config = dict(
    train_examples=39062,
    hop_length=160,
    codebook_size=1024,
    activation='relu',
    fused_qkv=False,
    width=128,
    positions='learned',
    beta2=0.999,
    grad_clip=5.0,
    steps=17600,
    epochs=57.7,
    lr_schedule='linear',
    weight_decay=0.1,
)
Rows from block 4 of a small self-supervised audio encoder (BEST-RQ), named by matrix and row number. Rows with one number belong to one neuron. Each number is 128 + 24 x the weight over its row's rms, rounded and kept within 0 to 255. All counts start at 0. Numbers have three digits each.
After each neuron's rows are labels from the 100 clips, of 14976, where the neuron reaches its highest value: "top examples" is what is common among them. Only what is clearly more common there than usual is listed. The data: simulated sounds of rotating machines with and without faults.
# fc1: first MLP up (model.blocks.4.ff1.fc1.weight, 512x128), inputs 0-63
# fc2: first MLP down (model.blocks.4.ff1.fc2.weight, 128x512, transposed), outputs 0-63

fc1.148:137148147086120113146112122165124136130105134107140137082162117110149117122145108132151128174125099127147132089186107133106167094109143170123110138148088095134123124110164132153191173137088123
fc2.148:107116144138123141119123107159079142132117105132123153140139127125126163136145137126071135143158125081121122117077123122149092092149112109131177141129177159166119125096117095154095179148153165
top examples: speed: fast; compressor

fc1.291:129105107095128151126109128146160135120120113127173141107168087143122147150090100129150130129094128095112147151156082131146112134169157103154106134071101139113138137076138115119154124128146139
fc2.291:133127084145121107072158154149109147114094140152133127131113110118154097128110110151139147155147126120126104130145137120090147136146099130142121108129166164132139133091130138142099127062173105
top examples: speed: medium; reverberation; text has "room"; text has "reverberant"

fc1.425:131130110140109174154137167127121068137132131080108115119157137173146147142115134104140106094150126209068143133117169147142147100140120133144126129147130127085054093124122124087069126111094147
fc2.425:138107175136119095162143127068147125129160126139122119146123122082113122127178134120122144160109148124135118099082114186130100128096119126136148116173150128190150139139144137139127120144141086
top examples: speed: medium; text has "speed"; pump

fc1.411:106146155170081158161159110140091101132109131135135120139138136143122119134111089104142139107134095167140096085111133143108113156165144161160117138130119100102166093086121122178138121124064142
fc2.411:142081094160110109149110160108111128150121121131093119152111124124137138150155144135141137105123105122076147109150176159089133119123135108154113171141145127107133104159150130115140137163167103
top examples: speed: fast; pump; thin (high-pass)

fc1.26:117161178120103159135133113114119099120113143145115123154157134133160102148085117122121169096129100104159131098114121164114123146153117095132107156120163099110111157159153130119138148144137203
fc2.26:115108153125131167142176117121121141142162109105103089194106138155123107110152114093157118125137151164159139102113127094116105144119124123178125119183157145102141132132102126114108126090077126
top examples: slowing down; compressor

fc1.231:098159120139113116099067120143131131081161097143147129127155139083130119123165103088136111129114086131178127138168166133145164132154197124111118154089077095120122095150141114136197128110113147
fc2.231:122115082136093136130139154136167153103130080135162155102140152118128100151110144158109144111122136125118130149126116176110137146142105139088172151146112119120143089093129099117132133143096149
top examples: muffled (low-pass); conveyor; piston engine

fc1.162:126121185122120125132194100124121126104101135103117119103136146135122120162133152128136152116185133180122110106160128092105141147105117140134135111152122096086085118124134129136142136115096156
fc2.162:093096089104107125113133149164164056094153119129110123114134144120147146195117133127142154077105113137116132110171154089135138101132135106150129157138107140141141103151115104182168082115133074
top examples: speed: fast; compressor

fc1.406:200113139117143130118149134084099117116171152136090127126147144115165070122142124137146141124148159154103099146125156101130109128088148127149125156126129128080126096127115097129122109098127143
fc2.406:098133089096130132123096126105176138137098131124187144084148141139126159120116156123140125086129112135128127140113060104145152147147119119132090112133137164098126141085144168080133107164106123
top examples: speed: medium; pump; thin (high-pass)

fc1.477:116132152099116130165140112147084177116094117122126125082109126138104134133127143156109159166178112138170129071119055153120123166140149139160111106109108124122143120088113091178140173113124112
fc2.477:151111170162125105156178104104109168107152143157104142142109113108135050121153121117119136155116173118130125146109144160105113146083112124146127179167144118162158144155127131121146133132142128
top examples: speeding up; pump; compressor

fc1.295:124109100105136156090114136122143107115165150136108099146174152154118101143135137123148172114135161136155111095144104145162135138194142121162123128130124095132119131118125145113143105139120162
fc2.295:077131131161150160101136130148123133093171145159109167142184147147086106128186084091121139109121174128112128075148111134158137120136139112113129110133107123133145149153118126170155125118085137
top examples: speeding up; electric motor

fc1.505:146133122095128149115172103103164069123170148108110104146177149142107104162113178130142143177122138112108110105151097159157142132163171151149112126122105141121104108140134131152165132130123138
fc2.505:125139138110128168133144172119151099128130155144122131141176138104097111151196098090119107102129143151131144099166104130138163095131140148106102139114089115131100147152077139202154113141092157
top examples: turbine

fc1.15:134115153137086129067160097110125123119080141129116143106148117164114106130127130126114141160137142157132115168170127151138104179170127156136129132122107111132140132154168035140120117143129149
fc2.15:102193149156147112096133118111089085140102122159133107084137155113135154153106107145143156093099088103114115114130130117144113149131142099149074099142165142119141147170129123110134124136125166
top examples: compressor

fc1.325:151158181108091150101162124129144117123081150142120146115115159109143086157090117127131143116148100147136132125144144135134101164080128130106104106141141149109105118125170098162166158125121188
fc2.325:151095143092152141072161104136141122121127096119114164133092139126127101117109167125151111108143171124126175122128113106152153128120111183087155159131148174126101116170074104113120139101160156
top examples: speed: fast; compressor; piston engine

fc1.409:147119138118121147125090122104119121149144094102158117128154124179112163127143143075148161168111117172125142146149106133131115096128139175158111138141082078105121126152097146160149090113111130
fc2.409:132159072111115103166136129174117181139115097119134139163119098155138144140133089107147130123094162135151139116133138136105130162145131132148160159151137102118112132142166145160140126139094101
top examples: muffled (low-pass); electric motor

fc1.451:131149149175127137127125115114113131138133136124134144077181115139111067150110124110119127188147109103150128109148125152143096102142188125151113130094089096111127155147121131132149159146092157
fc2.451:105100095123107130102092147094110138208132140135138103155152134100112100092150128129130154110128147118143109113115128140110145110130137180133147137139130096151133107153137098117115105160149109
top examples: piston engine

fc1.401:155132130149101143086128107132124112115112136143144144122128131116146095149123122076177143111149105134177105138142150113155105125148128163136129157143149085136128094128122157107125145095057139
fc2.401:082133159135166116137127108078145147139113099137102116144147140141103140111136130137157127096109146120133108084135158125094120139115092138115146117142147165108133146164112154118131114101121127
top examples: turbine

fc1.303:186117112147123137104130154144137075121135113130138120115148152091101095140160103103136145133144113138159133096176134145168119101143127122153092161135113095126134102135123109108128137215115161
fc2.303:154135157143134142129084105080143103137142119181082077132129132121130149093137113175120121126158149118112167124130153166073182137106159154170104125142083128132142127118144097130126112147143143
top examples: speed: slow; quiet level; turbine

fc1.8:120132124112132144128163103125121114091121108109125148114153133125108080095127088100114086159124131169164131144141155096180141114162164133066119185110136123152084119150133114151127119151113152
fc2.8:102158133109104148115111183123117122147128133112114111150100157112136154116151130119116149120139130080135161116107100143122128137115108141132128072170131156117177098121118151136134121130117095
top examples: conveyor; speed: slow; quiet level

fc1.456:079105113158150141149107135149152132138131121151120130132147158144141125112131108102161118172142095140174078139120145161152132109169116164109122194133122102131137066124118124174122108122075135
fc2.456:140150154115175108128097129096114128129121126075102112159113084123107144137127145135142126161136122138127113092139169179142121106117155116104167118106101160130137160139106112126122099102075121
top examples: muffled (low-pass); thin (high-pass)

fc1.227:143123123117086121157137211132162118124144157156140099143146125122159152128138084118137122155134121113142117074110106130093070121139146117150099129133141123106100122127121116119158123123088139
fc2.227:196140113124107141135153099150123146124109129092160143122118139081160135099145162121154172114099145135168102147121130122125131154115140107109121105093151153111114153124134122102099176103115103
top examples: piston engine; grinding

fc1.311:129149153150137177122153141153128124096111129120104138089118149112129085196168118099157128146171148137134136083148114116108133137129131130141115118147109090079078101135131124153157138107087137
fc2.311:129154128138120098037134171100130101135129161128064142104125137124129136141125122116160132121115114143124109155135143137154157127145152114142111182133102131114133117110143147128186099148173097
top examples: piston engine

fc1.110:101153116113121147150141159161158111136095125130163123127123144132127137142111170081134163112189111109114104142167095141157137097129137110124118138091095152133104132091165110153114118193122158
fc2.110:187117103106135117118081113155130136102082161145109155094125130124144147110115117137127169097172101148136143156158103105166168136143148096131123137128145170147137136117136118129135145128125148
top examples: turbine

fc1.382:119111167100133164138184160178164090137057124099145152118133152128101124125118169110136110154142133101145122117129113108097098154118131151099139125108084149146089135123153111139130107127140155
fc2.382:124151120165147108095135121153106133126147131174117127117119142143138145135117147142092157095143102107134119109120133117131119154133084114122136088126131136134143109125146112073132120123118100
top examples: turbine

fc1.336:128115113110125127162184164094137118109157136117103097126168155117132121137090122131116147156155133163136107132109133172163139090172157125124108127141117100102100150156115122182163127149116194
fc2.336:122100115160164192097116135151084177150135142125099138131150130127104105101175112111129078117160136130124077127122161163150118140099124132135165148127153142094126130092114097111074104109111153
top examples: speed: medium; speed change: speeding up; compressor

fc1.444:144144122122087163134129140126130112109116109121156134113132138124143077151112143108149121126128119174128164102105124171130087148148142169127110155128109152102108094123129079147169151126144192
fc2.444:086127079151174091123143147125164136160159110116108123128132131123161150137109125135137165104129186140094121094133128098142089126138134153126150118101142139102122132111132130146091080122102107
top examples: reverberation; text has "room"; text has "reverberant"; compressor

fc1.371:128149122144106139091096169165128111133100125112153137117123103143122142109115123077143149138149102110082137165189083153132116106143147125125104136081136128126128157125120149159133088123137149
fc2.371:113149146115135111134137104178172113106116108146119117141118131079154152119144108149144181141160108139102112099149107143152157137154129110115087142116135139113131145160182114134176129138149143
top examples: muffled (low-pass); conveyor

fc1.114:101103137145124132135144141190151111148108117112155130142130128136117093165137150095148114124124122116137134139144122116129139096139111137107121192092140092161115099101078126166149107117135165
fc2.114:141121140158162089120139102139096088114130130112094180149121086092123132119115159156154149106167115131106126126092135114114130149133110173116161124145185146137097129174082119076125189153116098
top examples: electric motor; conveyor

fc1.494:131124167130139151115138131130161135098104123152143154107125161126155107098150126131132176138135113135127119112153136096152147128166119119099113152107132112112102115162102118111142113111127120
fc2.494:118149125132149118140144169147084178094123130143114107145150153139123146129134111115121118132143115096159123121155074135091124135153132146154124135142135152127133145132106166088117116081118136
top examples: quiet level; electric motor

fc1.326:105159145151107140082137152124114083110117083124156130115159149142150106138139116167136137137143111117107144137129136152163123122124138174099119151094098113127081122101145079137186089125108185
fc2.326:120127085150105155092132138136116138143162100108126140138111150126142118107117154172146117112138123079143159091113151137108121107111126135101107140134159167149142141154079131089144111127099161
top examples: quiet level; electric motor

fc1.153:151169128147125129102122115153145104130108134122150148103115136127145147225152144105112129140149080106139113137182130114111103142150149119127125135124118094135120126128164073116162144143103135
fc2.153:138106079167147098137126096134123143169114166136127134149148153137132119074121144140101115128127148112077134155117157120167143121130099117113115116147162150127107137155120161094068113112093150
top examples: speed: medium; speeding up

fc1.469:115138143117111130178130145136090160104097123110155119092117124146076108156121167132121168141179103141125138079114059143148114181193149160161100117104080129116112132102134117165169178140107117
fc2.469:140114146159134143126131117124109154134168142136092126158109108102154094111136117109130150140107158111144125149105172190118103129096110129139136162156139112159182126130128137129136106145157122
top examples: speeding up; compressor

fc1.39:125141141084099111093126078121133111113103131087094122120173119112155130118110119130126143115157127189160101149176142103153155127124137159145125107126126102126102125112131083167149175137115165
fc2.39:081110077098127147103112095164116111135188115131081122129149089154132146155134130108115146093135131119116138120159187084173131118117098145139124126105153152114128115141120104102123186105128129
top examples: speed: fast; compressor; slowing down

fc1.493:119131136152070140097107124144113121099140074130158130115147138118178113147126124103108149145144138134154158118095113151109132163132134118126090167096093125137163135100136054127174138084130169
fc2.493:103129107140105154118112107165128154114126161120136147152128179175158142079094145077167127109114172126086150124123157097141129104121126099117139115157125146139081104127132071154112134130113141
top examples: quiet level; piston engine

fc1.310:120189145173095151102139163121091122108150151140099131106098134144162109111131132125111130122105090168101102144128134107131131153147127151160080150141127105089078063100132108131152126126137176
fc2.310:102113114125095089135116111132121156141103144127151136140128145139113126131152143141110178123148162138109092113130129173117152153141089099108176090116102145169160077104134087167106135147116089
top examples: conveyor

fc1.474:114117132160155140112156139129112095111125118150161111122157141094124156133161145104103115152189151128154138064119115149116142108162119132107057185106115106122129094143136118147151115133167146
fc2.474:098105121153129111126103168084136121132131105137149139130132124119095138117183119130142107167135113115093128139128133126105119113134145145131121141126127152106125134110171100146150080141146132
top examples: reverberation; text has "room"; text has "reverberant"; speed: slow

fc1.246:154148110148148124143097125159117087099138135142149110083142136124141108152136080100150150160114123148113124131146128124179109143189179116144122143140124114059129129151118113107166120107136176
fc2.246:092109091106132104149147102110181126159147143106108101126148120116140093134129131140090129112100155132158116110130133145112144131117114112110102090142162131136044147156104144125138092106135180
top examples: reverberation; text has "room"; text has "reverberant"; conveyor

fc1.150:150178116129140114136148162133143087129120118104191117128135121173108140174152107099139149133163102127115127128177144126160112105124175103104137165134112104125087144138153116138117103124162130
fc2.150:113134132117138099168169143139137121150127102143156134142137133106179101180167139129116177127138144125086142099062097124123127128111086156111155131144136135100149116134151123110122158165121137
top examples: speed: medium; text has "speed"; pump; grinding

fc1.501:131120149122145187132156151090127136129090101094119106110131127132152079126145133086155132190124126146114131152163147115148138111139139162151119144110119126145106139157125149161102092126116135
fc2.501:115112146135127144111121137084165132163108142138107138125143170129122138136166129151152100107112130151119112161143151089138139145136119143145145139124165109155090109150155207129147120126096071
top examples: compressor; air leak

fc1.24:127145112103136185093144113118112097143146106095146116140141139127140090101115125111123138166130113118143161114113171145148121115154117119116097142111123103096120109095111120186127092131114140
fc2.24:112134072091139142082152127170139102135109141089161122097130139104103167127113154096132143144148125113138131166143178108142163122082090139113157102110141101107124120159128141119091101066112127
top examples: speed: slow; piston engine

fc1.320:127163169129072162077132106155108140127115128139131111122155145158123141128138135066139148150140123141125111130169122109149121121153132142136074125117114064103111111135126098104157131115101135
fc2.320:159129159099173141121156148145061112127086107147122118122135121144080092153111108119154110151154152129161126106112149165105163115144162145173118107134140128138122125137163102111084134148159168
top examples: electric motor

fc1.242:151147106163085170133177127107075115106119150111108114119162160100127082152118116128128126108132121122136098102127158156125111124160120107153087154111137162108126111147119097149100108138105173
fc2.242:102169097148157112087108084152128159139130123174130158110134123137134106144112092168138131089154153131112108129134141152131157152166117137127122111197137115106143118102126145100126118153096116
top examples: quiet level; imbalance; grinding; compressor

fc1.437:142161092093090106119127124155116073107131093125163175085127151114141100155124091124139125144122127126130159122108148126126104117121162123127126097141048131065110124159150102124130135164102136
fc2.437:105132132098095175098146155176109164094182184160130143137129117140107122151120103121136100092104116127126150158090109124140131129138169119135121128155136126080164119126131105126104165083121062
top examples: slowing down; turbine

fc1.453:141169112101082147104165139107122148130148148125109184141174144133153151142161136108139143123105110111122156158145122117165103103158101140160106121148117107126110119142125124153175135105145128
fc2.453:121112103098129121085099077130166106118104129126118121111111127124126106091098126121116094138104173177117124139143146155157164165125135179120108132131188114194121101142137132142103113147131169
top examples: conveyor; muffled (low-pass)

fc1.1:168139156145122154130134163107107109128099076090133124072101106119112127144121136117142140171130118122094143113125106156149125135131137159109074171159085112138129123138143115151152143126156167
fc2.1:091104096109134092194156103114114111193107139128137106108150127129164127116158139140143149110089118113091155136193165130124160129124107131089176135159187127107129132138158137134145123165154103
top examples: muffled (low-pass); conveyor

fc1.74:127114130146137151129159146149148107111120118156122121135128152146138107122124141118120156132157120123145117098124084114112109120184157142126125150147090067120131138115139145107118132164089129
fc2.74:114134153155146144141199093116098118145128109098118118139079143130117135131114156124155164121150101112100137178187121082164112142126131164120100139086130137156104136124070143132131100129156137
top examples: slowing down; turbine

fc1.304:133122134154142151104136128128126093091152147134117111145166144111143084147129126095124150123119138158116115109117121161145150168154138152145110133138146124114107110099120136137125139098124162
fc2.304:109121157072152125142121130114166128162132133121120126110127101131132112112072100200082069095161136123146168142106148107138156144087124140129134082184151144088110126134130143117130108114157132
top examples: quiet level

fc1.396:165150157134121144114187132113120081118111098133123155119152110139129128120114130145129099176107136108127139134118166130114085137106118145127139151117110135132108128151123117165119137153149136
fc2.396:149098109141109126100128115139130162121132121131133143111078080148131090083111120072113121081103107134103135172185117135136117162131122149110179117102181160123133129138121115110119142134127144
top examples: muffled (low-pass)

fc1.28:159158130161117116083121146130141096106096122129137144114154151119117136153116115075121141145159111131127112114109134154145098128130161138100129115077092131103118129119134069127174141128125140
fc2.28:116130149127128094175089126085173138131136149086106134159119146118107135114137100180098158135167133154128124132123092171080128124147107135110145153111162135108068096148133089153177134106124111
top examples: quiet level; electric motor

fc1.163:166104138104068113164088147124142090133114094065159122118155140184114131157136150086164165141095111111089157138127120153145118135139139122130125149111114101122113129146107114173143121154145142
fc2.163:095084137105154136130155171107153141181087126132169134139145128143167138095129107133134130119155152141099156103124160143115146120135162169123093131144147095127075106112115143093139094133165163
top examples: piston engine

fc1.313:125152150130104162118159166164131118098109098141182138087141102099108081174134124090168173158125109142150111100107104176133100150169158133136118147112126099111140114120128111191151158120142149
fc2.313:116146120142146139129110073122127124143116114141094163126110124154133112158176158137127105096141103172104110167164140151113182149156106142140085140122105092132120106151118088204096152120130119
top examples: state: normal; piston engine

fc1.317:131127149109133148124135177123147120110100122158183153118145129107173090189136104136109113092142135107135119141142088129113098159120163125127128143110128146069112148143139132116117124138149144
fc2.317:160138123126100112153162136122101144133120160140084125119136139097131141133148159083143102132117133106133139160134107116132169140145159143113163152139158113118125141156166154126124105081110079
top examples: gearbox

fc1.188:139149142135096150098106132119132129095124092131111127105146133142098158173097114114153139118176124184104134139097139170110160123150122118131058132104121115153102107148114119123143136097141139
fc2.188:120072143168095090124173074130104128133158096131088071147128126137082158114102130138152109142083130154131132148176146149130127131115125150113075130094133146157137135127130102129152111121150134
top examples: rattle; gearbox

fc1.384:157093098131133134142133135132149108136094151107148136142158092139137091144130124120151140108171139138140137142134103138117135118149165113106158144125107141134118123099128109149112130131130202
fc2.384:108159130142147110117145182100112142153110092158141126119106136116110099116167089137098098172112138157105143120130132091127121084130151109100115154164147141078108169144104135147104137112093127
top examples: speeding up; compressor

fc1.31:163089125139141110148125148127124095152091099140111123101147151121112156159173137104179145141129134118114155078194088171150143135127134144128095144140149129136122103140103143097157089098142140
fc2.31:111120065178108133130095091118116123127176108123115145156094123131108118102090090096090117138084117128142177181149167119107125087160118127117139142157135130149183114140123141138137132157087119
top examples: gearbox; turbine

fc1.6:117114120110113116143123147207151114133117119064162115092136141159154140152123171114148156085180077120095115116158113125163169116136162137159130129088080135111131133090143124161153147145101126
fc2.6:121108110117131142101108129130121117102093152147118132107133146122129140118092138152116137127110123167155116128180107125142166132142134140112092142107182137109108144134136178097170102110103179
top examples: text has "speed"; speed: medium; compressor

fc1.19:119151176206070153132128164170145137126094161115118133103127107147128106168098099119147105128100118135134121118134102110112126144142123114146097133123130151096152081094133128145173117144112133
fc2.19:121133079119096136086132145125107143163084155138138119124102111126092110116147096128166122130125143114107119172135161126142151117148132076142153105109141132100142096122139158095067156124179147
top examples: piston engine

fc1.117:153119100109123159120134159155111129124105133146156130097142142102115091169140091105135127132127086135145108094147109113127130115176164163137098168097103113125084118137112109162152152139113162
fc2.117:118134138141173061156134129130100126141129123104151069131128162089127128100140161138128106134106110127129092122079090145106104105099156132158159149174113104109162149148132125100151123166139081
top examples: conveyor

fc1.269:157156135138137153099077106149131096106111129132148132095145120131128106135123145103142151114125116129121138114119068137123128156193150137137118138125114129111115097137130110158184142131116141
fc2.269:113108140103152140144136118122161145111110159143145100117076123133151119129158153114147175112116153123134172181140153107181164135136124079085107121141151104127088144126135148178123129090127121
top examples: gearbox; electric motor

fc1.289:149163118120116135125098164160163111115098114169113133129163147077106149116144139121113165098136092134124120094104095180130126147136118103123136146128114115136098108151142144120190154142106148
fc2.289:118146144118149127101150124147095143095148146118123139178094125123164122117115102136139105158117126146150124147109136106135125150150144121145164125139139112126142128126122141150092193079163125
top examples: conveyor; compressor

fc1.155:143143118140140170106149151127099127128136130111142157130155125135156068128114132148106149152133112160098171128126118155123138103151116122133080125116149091112113081113122121151130141124076159
fc2.155:106136098141144140047137141144110136127122130105127126134140105126066152147139107098118097148136089126164095135131146112129165092135132130138173117111150144136100153131110104144072091128128116
top examples: slowing down; conveyor

fc1.372:123172158107142169123126126167141083078156125109137143118144157129144116184104132120118143125172142103120144110154123166154153131134126125117098201108103125118108135119115130133114141099094153
fc2.372:104107141135108103100116123128174119084140155171131136106089107106125119094137124135093148140117079130115140170116148140176102117125114075103145134128146115173137144140125121167124103122116120
top examples: speed: fast; gearbox; electric motor

fc1.137:165117105154085185138119130147176149135113127132150095126102121135115096124152112116142145124128086120148113117192086094166136130176132162111090149118147141112158112102128147123129119160130157
fc2.137:128124104116161112127160116135126113100118150123156135118076138094109143093103107091121172098108075095149124137111118112162107151102164085150114078097115158117129157066136130145140136146141121
top examples: muffled (low-pass); conveyor

fc1.98:152082116142141142106112121092147097121119124109166142115127101116092070181181160118116123159125131146112138112158142154143137089139121158105144155069127094153131102145127128112171111149106177
fc2.98:136135155111106125104143135099142127149102145088149145142131140096120109147107147110165144169178132130152165124108081176063140141124123122155127137117120156151115140114147091111133175102173150
top examples: rattle; electric motor; machine: gearbox

fc1.261:147164115116106103080162146109096103117121110129122099131200137118142127159108118108147126185130123112125143130104162161092124121155117172114102150134090157114142102166108101133114161108124119
fc2.261:133143098111119119118130163128127163118092134141121107105174165118153100119150112103123085147103143159066083102090102109101169141112140118150128165124121168123172136199127132157113152147119140
top examples: quiet level; conveyor

fc1.10:084131127157095142104130135132083113087146080127155145107148132133144120130165094149139126154144126104143137120144165151103108137115144169112138143115077114121105109109119092170134158125149138
fc2.10:108120113123136120113145144093105151132122149145083103143133131126161120134107141159122123131161094089142097118149137118119151083142140138126146126128147122137158133158146152102119138131109111
top examples: electric motor

fc1.415:124087126130137211158169127162123132091120128106094119130202165125116084120124079130170147143162120149132113121130097124137143124167122125163097156140128130121107103109124153153138085132103140
fc2.415:135139154135134123127141105103115151110101105083189120126111106101093114168130106153142137126167146140067122152148160195140115119122114157085159129137127147122088109120161129104141119112106132
top examples: compressor; air leak

fc1.278:125154129174137142104169125126110113107098120128150131124113095139120130110115155130107150183112143156130138118151105182122085095152138154108115161100123130131150087107116100158147114137146157
fc2.278:114076093141147125141134162094122118123100153164109137155102161131171103123140080129158074115092131136139149112126149091144153141149111089163115126169147123122140082189182149122127131134123152
top examples: electric motor; muffled (low-pass)

fc1.175:124178097104169111105117132136108103115165096124157137088136135125153120138145143118101161140161127112137123129165136142147159127094168119130075119066137127122170138133129156178149128148142156
fc2.175:126076116122094106126109135108167165112149153158157103189109150098135109132151107127120127165092107120133122159097145134140145152121110100133135123146136151146144135125094110113121170090124129
top examples: compressor

fc1.427:096165144164085149149145134103096122098131117132099120130104132119116150127146129089103107094128115188161151145095111120134148153171146115136134140150126095104123135155160154151184174145129160
fc2.427:143083129118156138119143126146137099075152172148100127121132120159098098106140146137095090158114181159174147135119163162133141195128133104133106113101153096148166142141128146088081146105128109
top examples: speed: fast; pump

fc1.378:165098123153126111095107119120126069143126127114109110121139118126161134137147136140138129097178124135146155169157144135137115155114149143141150144090110091129137133145163090057115077184123149
fc2.378:093134167160120127128137109127121171114159135124135147161117107094117130108158137122135144162131149056136116105112130167114114144117075122157146150112156133152140157136109107203100149110140068
top examples: text has "speed"; speed: medium; pump; machine: piston engine

fc1.262:121143117081112178134157131136116126134142109124133112130200154120132078149147107104154111119127128138166110142133122094134154123137138109158110157127080111115108150123119135164155149136153198
fc2.262:083152148111128171154116164112140111123124172162139149110143095114150137119133051117136097182127132094134146103108175165133144091108159110114110130132090114131143140151119107175102130067074107
top examples: rattle

fc1.241:103164092124118138091120116157145125109140124142125121103128120141120097171160119150132109145144094139110154148130151096125140121135144136107113121075099105122114073125118140102139129130114194
fc2.241:110112160124150155091142164114129172128111138132115120107106133098068164112163126122111142135124164113126124115134103112154135160154112134116129141128178121169132155109133103142090090072094115
top examples: electric motor; bearing knock

fc1.118:171135138143108114127173134145131122130089134108115131114122139087146094166164144129124136164192122124128124081131110115081110145152148150142144131133087116146107103154133111176153161129114115
fc2.118:128140141148099097088103110061159085106129151180112124122124115141092164117094112116154140126141135116129128142100136148133124131155149109093090150155164164099140147140136159094147087119132102
top examples: state: normal; piston engine

fc1.440:141127148134099133130119125157143108118107081104125133075137123154171161110127147148114135135197088168156134177146130137156120135098159151136115143076096121100139108107167119106149144113130133
fc2.440:131086088121138172095163112138144123128149143121104128112108147152110114072088135122126153124089126137167113129169141127177145163150101124156117139082116139122141128105103127134108151109124113
top examples: text has "speed"; speed: medium; pump; imbalance

fc1.319:128136141122129117099129088124116083146141095092114085127178133140129128180123105092132134185146114167142112169124085164131162103142118143108073154140062119151120121128147090150128135131114126
fc2.319:146128131118104104134151147130114107171125119101164105140121133138174159097112131108149098163106132088118096105172158157106119134125109163135118118096144168133149137157102123115103119131139135
top examples: compressor; electric motor

fc1.106:138175086160152109125087133213133106145154103137150101109125149158159105150172144130111112083113128122087120158192120130121096124151174147106128139172122121139133100134134137110105102141125116
fc2.106:071126163087149104106149099152091147125129137154113131150167132131115124112138165112116116098120130100116104165115150094132125154135123141109145147154182126151103145127114121143080143092094117
top examples: slowing down; conveyor

fc1.75:146119169158143135109123119099114154117101128106126121075098094196103113151111120115141149191167125118109109145172093149138110159163179126146113158110112093107137148121106108143117148113158127
fc2.75:100175142104139094160123154098141101138155108135122120165161134123111112156157145129186154131135152153095111114140118126144113112133131136110153140158138113136117118193109140155113123158152130
top examples: text has "speed"; pump; speed: medium